Rows from block 0 of the decoder of a small image FSQ autoencoder, named by matrix and row number. Rows with one number belong to one channel. Each number is 128 + 24 x the weight over its row's rms, rounded and kept within 0 to 255. All counts start at 0. Numbers have three digits each.
After each channel's rows are labels from the 100 images, of 14976, where the channel reaches its highest value: "responds to" is what is common among them; "lies over" is the class under the peak. Only what is clearly more common there than usual is listed. The data: pictures of board games with random positions, seen at a slant.
# convs0: first 3x3 conv (decoder.mid.0.convs.0.weight, 128x128x3x3, each kernel summed), inputs 0-127
# convs1: second 3x3 conv (decoder.mid.0.convs.1.weight, 128x128x3x3, transposed, each kernel summed), outputs 0-127

convs0.120:136125132137154153125114131097128144108114119136092148083150082163094171156108097166113156126127103066128128124103159145114087140135162094129104115128111120145147064128158175117168166136116142127148127134158132138134143106091144162140136132107139170151180109110149147122118125087138155141104097200127138126160113126118104118163129110148152137109132156138107092136122131160106103127140
convs1.120:093112145099152100114123150149152142109142126142136155151118159143146140144127126141103159097108155124137169126109118158104139127136162170191140105113135083161133133148116118144143129110149081123134123157148128129115067103126075121094147094136137139078140111127137134080135098122142110059130116112151115136119164128151193133130119108109110163149119118098118146174122111148154130081146
responds to: draughts
lies over: board

convs0.23:145134114143151160138096076131062099138118140142117158100151107135106060134144148148141126139106082115102139129152154143129149103147158150139137125113135170149166139143163120172133089115110120119130123172143161132156100111137134129119108159110114200129136116181157127126144132146162134155170122152123107101073113140174157112126101116134157110129113150140145129099135129095140139153126
convs1.23:094136159130103116138107115047110098126143166150163132106107153160122117148097137140160092148128133152137110116139104120145159149209103119128123160141155099138164109127146131086134111163179162146139130143118133132172107156148134134164145115106114149125141106159128139107084095114121126134104095132121159105118162160124127108164101125122128124097174150140133145135155140143139127159084
responds to: noughts and crosses
lies over: board

convs0.20:095118146126129134145143147106111129115116123091102117112089146101133094166121132130113146107089141131138145145105089116105219122135154102078124126121118152085118170097125123108146117136133113109137118107152103088103108135101097129086134178164120120125100132149133109133139083141106079143105108125113105136114115089103184150140092092121124094107119109145169128133129138103126107087107
convs1.20:131099119111119111123126128125136180114134090060123147132126101112152193143086118113105129118102117150128107139135145100139160095115116135134118087130128151127121137171137116131119111145115131122095165134167099120144143115165118163131117126116118136125106090104144116143142117124117098164104137148117167135144198083140114111144067162127122143095147118124165144156151110134073123124060
responds to: digit grid
lies over: board

convs0.68:094117117150154151170142095101153117137166090100121124140093155105098112129088124138098140145119156140121152077163107132104084137081120111139120163135158090123095101162091143126111104119118125124119059127130137144138144136132138133132079082122116127151125069132075082130132106122118132127119121145110114140090090162112108096101109148154121134139119140142148149122150118102100110157161
convs1.68:106136122126149123143164123092141100167128156109094170121141183156156138154113130118113140117170131150132122085146132115161152139106114114130173105089105127193111147161169150115132124129115118157160118169137128090113103152164086141106159086141114119137123133152131153116097160126145140142138100159112109130122160170156086127147154140141138131118155107107106171113154083123154108111095
responds to: draughts
lies over: board

convs0.11:165090124154083110109102087093127130137126140105120116087119102106148130162103127119088110138109140113139145119194130131109144111131160104099107108124093146116155112136125106131094128129116184136110162112113162134119112108149101124115142132115118124126133100155094130098157127145131136110094126135103130109134137063149138109125117131108107107165070098097139107129146108147222103133102
convs1.11:140077165110137124105116124149152185113096123121132174137117107104134110143109160093162092077093158103119093125110122101143155113108123149078127098140121147128141148127132093131131118119087161111120123126151132135120160130103109098085079135142153156095108120102121126166172155152130132119152142129116142127128102134090166157104074098083119125105126141139118133142129114138080130083105
responds to: digit grid
lies over: board

convs0.85:137097107155098175162120130122125077160136144108178117143129130146152150133119146105162130144080125176145126145143087138113169140103144089138119133108111131191102142097069122151134132096102089156103149141117124131148077125157114145130159154121150097090081094120161136140110130141140118144090153105153123136162121164131154149148158110115166123130101129109134151104111152122144121115125
convs1.85:111157141109101154142107143182145148130158106153098096148152189105106130102118085137123151108144114152086182115107100099090132099109105100126128176116100139151142194147179155148121135162175150139125125136108150130149123118079150127105115106148095165125134096124098122124157121125097158108116094144130127127131095104092146133124099140131119119127139110177122125110117132113097120124122
responds to: noughts and crosses
lies over: table

convs0.90:119125096137121137159131162099133157149111111108081106138095130080152163149134106101111137123145097119130173142134134068133123144100120129116121111092133109080101075119096083108134156145128140121141141124116122119114153120111140152134080126117107128111145129128127157119088083121152145134146158135139105133118090077124163097144045142131123098153098158111130103125125120139066122112122
convs1.90:129143148101143117113109133126141181140116126120118104060127133126154081104124136120152112131088139175092147135139137088142112143104087124137123117137149136116147134132180098080125084130118170121139131100117086151110145124106148147128122102157134145119076123107141127140123103134098111116149124079152093083136140164133110086099107109106115086063166143119102108090125126132107129101120
responds to: digit grid
lies over: board

convs0.122:172109113150115121099131119117102123144146087099141120099111142123163112084130107088141165122116143140129146103134138164152156119088125153101118136081066091108143142111126104098162146121130123127107142116126100150152126168137157073143163123111156125067096151157086134146123138133117117151081120087117128118125127145157143110092103130089098124126126065146146117118127132103151133104092
convs1.122:120113111121117072121135092173095150123131125118117143149116144140090139120133148121117141079141138129130126119144068156133155135165118111130132134136128162117132173131150142107083120128112132159144098145089129136115164083121116053111141151136140138137094146145113133161108111103105174149148127138070162067168136137125139105096128147119156097112160154127130146169117158166106122119151
responds to: noughts and crosses
lies over: board

convs0.125:136107114150105120166112124128135164122083146087166138122120121090129103101113128147134130169124125144153116122127104085102172139117179121095125138102079131114104135089123126137119093141120158090125150082135107168140102182105095123109152109154152066142103118143189119133166118143096104115085126099143120089130112121130131142122114111086128144162123129117134136095151159124159107135105
convs1.125:136117138124139130092109116174093089145119141134181138107122127129133119136190102169108121105134099133163109105102161202135116158145173160118145110148096124156141131102136102125133128129125126125112098156114126121109119103138123126145128105124092133126128132108125146114139162051118129110148112152116162169119117106107186165097160137134120077146119072139112135163120152142113111115113
responds to: draughts
lies over: board

convs0.3:123142107085118127144115170093112134142132130069193112176109121128091138124148139106111126152091161106128132124167113175141145167118162143094104126133109125110149114102117113141064086149118138131109126132135141091139138097106132128112102115102155072150118116110149115102129114186139180124132121122115152136099100105135137125142113085154140140152104108126136150130146093143166084137122
convs1.3:159119116177139107137117120151143154113089090082141144136147164125150141105114104146085087149123127135131108154115068169124153091159124134103118087127105150145119107125156143131141117124127135169154115151145116120117128132179115172115117104123107125118104100135099134137122126103132102161141104159098129142125127107193137172135199135140142121075134169145147094141133122127086127100121
responds to: digit grid
lies over: board

convs0.52:103131120113112120144098139181164157139147095133090154155138147119120079114170113133105168135070126114128103111135091087124079137130123123143134153108141084133071102145124107137123127104134124101161112159129105098161120140136103132142088108096120140183112105092135097118155129089129099156109111140141124153115122184126131136112128131079108132128156131115173132095109110129084112120147
convs1.52:170156141080138104119140117158125097138137181157171120137120109070104102148139124160168132118131142136129149071166152105134099148160141120111119175183121150151151114072161131122139127100133123107127126119149120156150121114132133141140111169113142149128132162147120131136135140147127162141115140123108123100112123130088154121113125135101134122144141079084114125149104092127208129104163
responds to: draughts
lies over: board

convs0.14:083135098120139151132137117103131133115092149112108092144126116111119101123159122087162112100104109167115131107094106106110127110095124089107131150086120106129084138147116086121118124090101114093093116117124100114097092144120132171128133152173126157116147123117085115140073127103095092144111096170129123154135140166119154143113106130114113162096122182114093144148147141124066108122128
convs1.14:134103121138143115091122101125171191103097135124175148122116092081092132134113147118168087125100170130097138173127166101114145167140099131107138133134126156091144127149144073153147129099078158144118151137181152124138143141118126134142113123127157139123069145084116125166146120151127155121114121143120102148138118104125145151122096094138115134095120127153141111118113118129090117076112
responds to: stones on a line grid; digit grid
lies over: board

convs0.8:134160167156141148085158165106152147123153100094083098137105164154095138129095102120137125100180136140115132120100107126126118142138111149154142079151161068080122126117145150098166124089098096154109140164093166140114120126134121139118150134121157124123105162114172129134105127106124145127131124109117070112137136100121127113122104134125143099128158097154144112117098071164124128099111
convs1.8:120140150139109167151138169081119143095120121154097125131118134103162102129133111137155137135090136160146143107108184110111131102084098119177125194132133097132135164108105115122129139124168139073138131102092131150126091142123150123131147127145150153153157151143142113093083109191116120118140152125172121109123126088159145155125119145143145121134138161160170168124108148095108135147133
responds to: discs on a green board
lies over: table

convs0.94:113085125090120117107146099105155121135118110103172139115083179123144102110145141112117155149087094136157152139120112137085152155111143083095091109150084089132117127113089094121134131158095122109109114142129122094053085109128133137104113094137122118101124129128127133145178101138109081130138119137135154097130142117132186122111130125152113122147128147087157111126130121098149149095099
convs1.94:085101111136141122113114126133151165118111127103122139150149150135100130130106127130106114123109107112115084163131145123123104042140111110115149100132128139110141128100138164125134131099134172190148116136149139135104153120122097112069177098117148123101112153142098118147181111139124097112118137138125120109122087119137150134127131151094081076130111167096174117122143122107082125087161
responds to: noughts and crosses
lies over: board

convs0.99:141191142127109137105143135090136114107128161155120096130145152087149133147161081171141103124129128119113073162118097120082131098130115126132133180141182149097124158126136111111124102099156164103111139127128124123089122127119138115114111097148079158154109161161142093140138142122123144139161119095091091154123130144107123105099150119165138166124112092116142181125145129121120084109129
convs1.99:116096125120130078124152151145158154149153126124090167148165123128136111120072141103115135101177086121191114123156124091156119093166148104151127126153096064146136161107139109124124160150139120136145105122152128135145136130114111083145155121126095114136138125123117123143098106171122196159089119145099094157107126139140108139110150139131070110148122136115126106133143122106149152132154
responds to: stones on a line grid
lies over: board

convs0.70:124088079151117118126114121116120111139108132106082117168132126121167156131110117116100135150136123136110111123121149106101150137093109112097133107128125134109140103101133082129129152123124153138086102093118152098126100135107121091163120118129114075123102084105072121150106110125123082158106101098141078124162122178148133142085089097156129153109102156128071120123127100113136129093084
convs1.70:129125124104125079112123143150126152168126117133113116132122116141071139143098102106079135076112151096116135104182132081121109073127147112136092097138129094131111145146129153106122122124134115090147127122134114147117153132123158062126120155105080141132140146131124142160124170195105153149111147124094113072136147142083129122125114132107133097144108126127107132131072127120171118144144
responds to: stones on a line grid
lies over: table

convs0.69:140121142160135142115118147145104117125153124143164121127133112092157148151180119124167181154122104132116122120146186146142152129098144152115145077166105138161144131097163166165162108135166122153081156144174148108123122110134163109175170113161156149126137129137109112142133146155096124109108144149123110156128138189139134147104157130115126148130098114131127111138106166138186155125138
convs1.69:150131131135154142141147172071140125150119164099149182108142080145108126106134142134134119126130114115166108150154111141111138151179132110133126078148105120139112122133132137115152158092138147165101105118114116137102183130136122136135157145141137116089141102122141114206107110108103118153144183100102137121125140143117138149107114140089097079132137179135091146163132112168114108144154
responds to: noughts and crosses
lies over: board

convs0.21:133107121088140121133171148112124124126133153098108160106089138119091105146116161127113118129061125105120142111117104187159084135117152110077099142113134134135126083092072130130131067154135128114149119126087130138174101150095101162110122165100123107133124071092123097150162120143144159153147126164118103134127120133123165130105097142100135120120106146110147122101124106130142105131117
convs1.21:163115129123096128148118120117131103153106158106142117147154124086118123108150130135174121099141156092161124126088103180180105140138135092149114138107108077121115130166117095121101155163118137113126152124154166167140114126145147114158147115127131154147121171143115113123062090106108175154101090181118133135127121092169140109137105152147152135135095115118143118137139173136153116154106
responds to: noughts and crosses
lies over: board

convs0.91:153115121124083110135131141130120107137097108082142113095132120151113109114143142144132145118167108092116108096143123113161109105116125104122132146124107117119077098152079083163158183178135131115103141124085095169156122119162167110126103158087140108144127120096085119115162061152139124115109114141154144126139189111106108124128132112129130181117135164103111130110121140121137100130151
convs1.91:135127114141127158159141126103089140115101136130136102138105122138162109115093105128138102130102170124163100126132121137111122170096154139107153138117178124092108144117127104135117134085120160105080138146138109107148160118074191129105141136134157145183109139129143133149085128113143135121131132135149106109145091125128106114114095114153135099102152101119132167134211180140116086125160
responds to: discs on a green board
lies over: board

convs0.127:116128108117102149154127124072106147114157105095159141096131145125140088121113116140131127132112123096185149111154081129134136134096165109081155137136113132133132092128091139087124146143104122134098154170132145099141099112125146179054137131149135145132157102123127126134156136110112096110095080155078135150135088175123148135110107139126123164142119130087168128151116147093136115111146
convs1.127:107144115143114149135096092061140077175153151165098144115132090120128108123148132120171117185141109142111122127118088131141150129104075123150112157112148127121127136115117128117153121105130132120112160112086121127148119125148127137152135107192131150140151130097124116099124114155150105118169129127175107154127125196115138071137142118128109136076095156152136123125134097140166157115146
responds to: discs in an upright rack
lies over: board

convs0.73:124141137112089144101091138120147158159145098117132124115104077103124132109118116161121147136123126092175112119131157164105094094117109142128063123120122123114109094101111128105134115164132173147113132143158118127142126159123127125122112115052151117138104096136080109101141111189133119130103130082121124127147102074090130109130094125119134126177137080104166115112143115148099131138103
convs1.73:159142126141128085103136108112139133117129131164200142160120042099129125146160120147112108159123121077126110138098139143129134142137142125130144151173084171123148117051139109156134145108094124147137123148166156162140130138149115137156131127123122136139136121111115118142161086121138149138138152139097136197147110100130141150149175129125154151148101143163164113139147130126107132120137
responds to: digit grid
lies over: board

convs0.76:116089104100095154145129126152106156138107119084119138147099104120114116090134128118129130132121130121137092133110143183097129111087134103108084152155072106125123133104115104145166114122105122112099125173084112143089089107111121117108162135130128107090158117135139094140157094134122111136134105120166103121056089141102112154073140105152132143113105100115154117128117161102116144100094
convs1.76:168142088157150084090149123177065131091129182157150099098137130134103125115102103135104135093153119090099125123149140147180122141154147129146112105151153120127126152120103136126134114149144125139155105155106134124110143118123125057140151120115093117129106120104095128121116155069116132151102115133091142107130112129120160132105108148122119090145100091125125101185114138158158101112137
responds to: stones on a line grid
lies over: table

convs0.0:156116158105083096121058122151166136172147131131107095104138063126095135122148124136103098128166121135105118148098139157122124096126075109142083157108131131120093105128133146108120155142143184099092100137129102137139133145129120110123151109074141084151097128122137151105134140128117145138074106112099124092146151080098139131143114131139108129157130098133116115137138120103102148101156
convs1.0:094141107119148129155117112061097064121122094132108111109134113156135106119121113120190121190144119137120166149113128083146144122114109135143153145144144132082121121144129153145103096130118126141134137123088138153130095127130137137181143114130125126111159115148133120150116077137120111137125143160100093127110160157151115089136058101137107158130103131139163116083141147140144143185133
responds to: discs in an upright rack
lies over: board

convs0.30:107140110156125155163107107126155135167114103164145131140153109122107168119152128125123140154166138103125151108118112151127123185127114146147111104150105057096150153082105150094165150111133126124124176107153110168089105152153173144139120102133132094124143152111147136135117111136124152144098139102167115126074146156120110128127107138170172090137100105128087100154122142143122152096148
convs1.30:110141176143147120144101131096146086109120167175101107106094104140129128150130126119147124144106168126172156174141145146144101169170118119166146136108091104115128147120149134110154151117125120096114134123098139127130124170175128156114152133162120125096119137157140131152192137113141078094164118165162092122120098135090119138143108150148118130140124126156089153102110088130160165132140
responds to: draughts
lies over: board

convs0.60:133159151083175133153124131155112111121145150107149141142111118091124124118144162128111161163101191149148128097149108179128083142125129126129106117134104135134127164131129150109090066113123108122134126099118169093184134178122097121133158116109151124131116105155150147130146182137108147094128112131123166137141139168139158124133137144137114145155109092103185141125161116141166154152122
convs1.60:136138132137155160113132139152091146140095181150127174124113121109130140125108094145150108108118170126152153130122048130127145137157099127175158139120101138106138104114137096109119131141148106113089142198169117097119106137134156139137118116147155108130114157112142147122048100140127097104153120123086108090167140126154160118085152113157134145115143141119115108148132142129143110102145
responds to: draughts
lies over: board

convs0.82:131153137090159145128165120141143155123134122118128093107105114107144100136126168120162146134114140113110142156133127098106133103086167091059097135120112154133124154151178155156132132122121139150132150102174115122133130135110163120130110158122145165134143110137137113174106159097168172124124109118126140159102099135115146105125164149106135143140074134110133155162206101120103090105107
convs1.82:110107149111134141127157110185115082162119140168095119105121134128165110145122120136141138104129171141131117128108068180130123153147131156149145143086090140113124134108113124128100158133128137116113148139153101136142091150155104154130115106167164126092108145086149160126147128096120101084169121163112129157109149125109165103151122116133131129144117053143070135122143113137170130158118
responds to: draughts
lies over: board

convs0.104:155117098147132134097129121138135117140108103154089109138147131152148117118158071121145138152141125149133163136105135103084166123167143131134129107112074100120155124096125102091120156141096201123131144106115137150119174128078101121138098099145158097135121155131108115131118111113116126086090124098111117130120101110093129125118100129122089112135170126114110082074068120142169116126116
convs1.104:121130122177113119078142132134114119125149157128147167162103087144049136113177120163115153121122158127137116131142177087121131085124113135108141105149121094126148116119096152128157122113116081136128137113103124149142123174129109136162127173104124158106179146122127094127157139140153132113121114134088133134128146095125143099182074136142098164102129123098141106148094124115134120118089
responds to: discs on a green board
lies over: piece of the second side

convs0.16:162136146136126158148131128142094104133163150112166135148150135152095136118130124115107120148151168109128158153137142156146109132150097155112104175141124127141147136143129133140121116115087130118109088159112139147142130134140150116158132115119167054128108090096124125140150128095122165129095139135115124102138074101077068127136097119119131169160114095145148134136131099129216153160112
convs1.16:115102125094146118125095107167155122105134179107112085167094143132168132155121115114136139151121153119164107155135140122121109133168125096130107106108136165116123147173145121164117170120105153129096139158159105130173117121146163099097128095173177126101122130145159120151120131175115124145093090154091146135100146160115094106099116162099116109128169105111121158131122108156125163142111
responds to: digit grid; noughts and crosses
lies over: board

convs0.80:122112131083084126128141147118132103134153153090166126113134114126125091137119145141124096146101158127148123068119099195112106139100138110111115112125105180143090143160111117111093116094098111112118104164128170118131129117145126098109145096119110153125073129144101145124137146155129130117134125098140100138100133132151146146103125108120128171161042082154125110143144144135137121128076
convs1.80:119126116114134136175114130134118143149164118082112127098184179140176113141108100135117114124121142143126162140116074133140179130141127119125164105079138139173118135185133151120140132106146117127145132213151138053149096136157100112119128138132148123116101140129122146137082109110161130160138112122131125112116165163161142142132159146133132123119151142141145128139156115117160144090142
responds to: discs in an upright rack
lies over: board

convs0.58:096133121115122132118138150103127122109118176142072099114093159062143115123118107107119084129085082122136117149103115110094122118086088084116125152127092127152136088122110114113121129099109097147112112145122119134095118096142099120100141151151126120102164133106106138187109135151102096164159088136143102103141084131137149117167119144138152145089105142124089095133132088121102118128133
convs1.58:144151092147090137133165119147090106096148132128095120141174106125117142132135103143076117118130139134138143129129115172131085115117154144135121126119108099174139103081076156128119140147134109131147134124119137110144131148090136094137135151126119151138154155149112121099114115142093144149150131108118124164111141120160129090120230153141135158177082164147135135151143171089122135151136
responds to: discs in an upright rack
lies over: board

convs0.15:111161080139091119105123140133090121160129124134146103131095114142130096118120111119134121106099122122099123116133127107117087093134121155120138129127108119135115130085140123128136120121121114121124142148133124160122132098128129134109136087093097132140081126097081105100099120144126094009142124114088090165123062123098088136117102106078129159133132095096114115128149114119130145150135
convs1.15:172153183112032098140119096126135135119118071142136099140159132115131141132086142160120116083138111151137149117120101112122101171133120146116137181185104126123131138115128128116105100185133092125162120108111137128121132125143144124128109118105093156155137115099135123104134132114086137143099113083139153156136143095112155121110110138096144106103124127145118142124120143190145137103116
responds to: discs on a green board
lies over: table

convs0.7:098129159088070111101132131079162098105150118135140142157115116139122112155107102141116107179133180105180120126166150178097143106122141130133110135120112135135124130156090131131137140126114117090165124127093130055113137162162100088101176114122080156143093108101091142116151130142141107150116115094111103143131145136119153126099118117108131141082131132141108119100129141139143117098127
convs1.7:118093142130144146139105141142082131140150136128137155116134155130137117115112086113172112119117165131156130166132096159103160172152141145119157106126139139085096149098125159134104120106159113137091117195129130087129167138107141123101139162128151108124085156129166120156082121088138128130116128103141117058181137134094139140097113135124123099109137153106121096148121125133150109084166
responds to: digit grid
lies over: board

convs0.43:099061088134115140146112147156157112121138147138152147135164100130129103119149131096143101127119086126166098136131114168148149143084129098142128145118128144078135080109084113143104080105135126071118149116147129109091135127109129170127130120144170097135112100114119151134105106162102127111125139091131156144105121122135152156124100137137100111169062120136118132061124132154127107146125
convs1.43:160120136096136124078141123124119084162140110152165074121116106111112102160142098180130147148124097095099116115116153137144089098144162090121094100180122131155118127170158147140122159118127167121135135131144133129118119125141113123148108080138131096085148115132127111105149147077093144152107087170108131150118114138098121142172111136127133130147131080116149093157081141131153124134099
responds to: draughts
lies over: board

convs0.42:131148156112075149136137065132155128117059124118094123133155083083148138194065107124114165159136135111123115133104162104140116132101114094099129103132103158097122138134138110158134139138120095103133085132157122143127109101134110144116137143124101120121138185129173147168153077108104134090128128125144110086161127128139132122145112123123140121116136156118123117107129146122118098135084
convs1.42:125137095104107130147131149137087151142171120080158146150096155161123136134127111103096132102100151141146109112153133152104140138104146121170099106154139088191152136093119129120088137099136112110088130155103103096136107122119123097116123141101104170138145153164138127103116164117137158138153160110127143108140139128149173107106164133134097083126114165137126165199102121147093113106128
responds to: noughts and crosses
lies over: board

convs0.28:111163134133099140108105095108156149141162126119097101151124110087101125121086107125117135133081122113146120163103147128119113074105119146101119123115112122159083099115105145146093105098108129113109126173109101095087105124136092129100121160113109148121132063111114133141093138110174111136111094134131134150127129127106183111162132078068139131125144126090142097126138149138140180116136
convs1.28:119121106137099145118142098130140122147179117132140128126128169169202135137163101147127156118119160128143080111145127144109150140104160145119135090126092129179133149049128194150126124127117116119098132089155108132114110127149120163127121128100112137116123117097154104137153096090098120115142111137127128151120184109131119126128144198155138136131139119111141129173142126112145118168105
responds to: draughts
lies over: board

convs0.9:095170095147098126136159145073099138160134164114101109144120139101105121145093137137112103100137136145111169137089116140106132110099117140132107105108115122135126103144138102100121134144104115129173118161166116172138091095090143134107146121101127094081138102091136117095101101119147121130137102167142104135134071178114145149156155111120121163121188154166116140144123136100098138109111
convs1.9:113104137112130117109139089244125083164141107152185109123118133132109120100173108153135131083156110147162110120110140191106106138139173141116110118154091115137149157109140126135155168128103138120121096164111114106120147114145128111141152109125107116135155141133112143138161144097141147109132127132155123117120107113099157134118129088096121089136123090149108158132131145126127142154104
responds to: noughts and crosses
lies over: board

convs0.55:083132099110133117133105140122150127125149128106102115137152124153141111102093118137086097135111099105129120115079178123123083126107130143146109143127151126128103079139077127144106099118136114088117146151145076125118165146133112141134103126161143151143167134086134103106119155158158114137134155117131148141135189134194196113121114152088129136142092157147121120105120102154096111123163
convs1.55:121097144157073169118159108095163131126134071097126111119115157158148196142120114125074124144099164151116097102147139122133156108117123126103121109110099114160123128117125189118140129153105149128144121109160125117112115109185125133085121080108124153125145092152139132122157171132122125139128104157100153166133174093147152138114147149143127134135156142165127115137138132135094151152097
responds to: draughts
lies over: board

convs0.117:103120130138081122174128109113132125154111144109099146129114150128116092142097131153116081094129131153143146159118099110099120126108148122128100142093093120126066136088093104109105141123086163095145179089093133092120123106141132150095123152112125071148088080130114122131121061121127111150125117145128115117104140118144130106141098109126136107147108092106154097160143135109086112098112
convs1.117:133115108126119160118098076137123053131167168172112122077141141134141108106155107143132121130159141163133107122144093170124141128127112152129134119112102160139154112087144128091121161112128152121156145109106126072145122117147117126183154121156115129130113138124132135104122143120124132128159108141141105177123132136131117097123209133147124106123126144157160149115135088132181097154173
responds to: discs in an upright rack
lies over: board

convs0.119:111123143131114072093132090106158146124124133089106124146114138111100122141083177132133137124088142114121123092130111153133135092098179161144144127076102125099134128116113119102118095138137111117122087133113108092195122137124107120114146155100141097157101143183130131130169105120153131160116141125172058130127113149097118099157115097119107105130132121120146065122155142127134139131119
convs1.119:138140122113122136088142115157151132152124122154095112124143141114101143106150105160164148093169125120113164111093070122149137107101129114155101125172069107155132134148162137117125145168124129132139119151149113145136071118159152093162113065144112157110152127110127134107099151105091169119143086145116126086146138127132157079117095112085130113086146110129119121147117150144135141114093
responds to: stones on a line grid
lies over: table

convs0.26:123085133156124125138127134146133133143131088116083137163089087168158111164154122157142140136104102117142109124107078122153113142107130154121091129142121141125155123077138124152102124150149139155140131113139161148106175131152119153145136103110115127167102144155145138133055107165161123121167123122117095123113107093138156147122141156120131089154171076103171145157161165116098141132124
convs1.26:139188126151180137130119150161103109116151142176114169148129158105147112154140147163099167121126113184142113135125144124102149147149152126143116194109112163158120127097142139157110139124157116117110123126121157108159093146123140135139080088105145151105147144117139132083111168131150108104118153137130131121106129134156142115108187139174130156155090084129157127135128104134084114122138
responds to: discs on a green board
lies over: board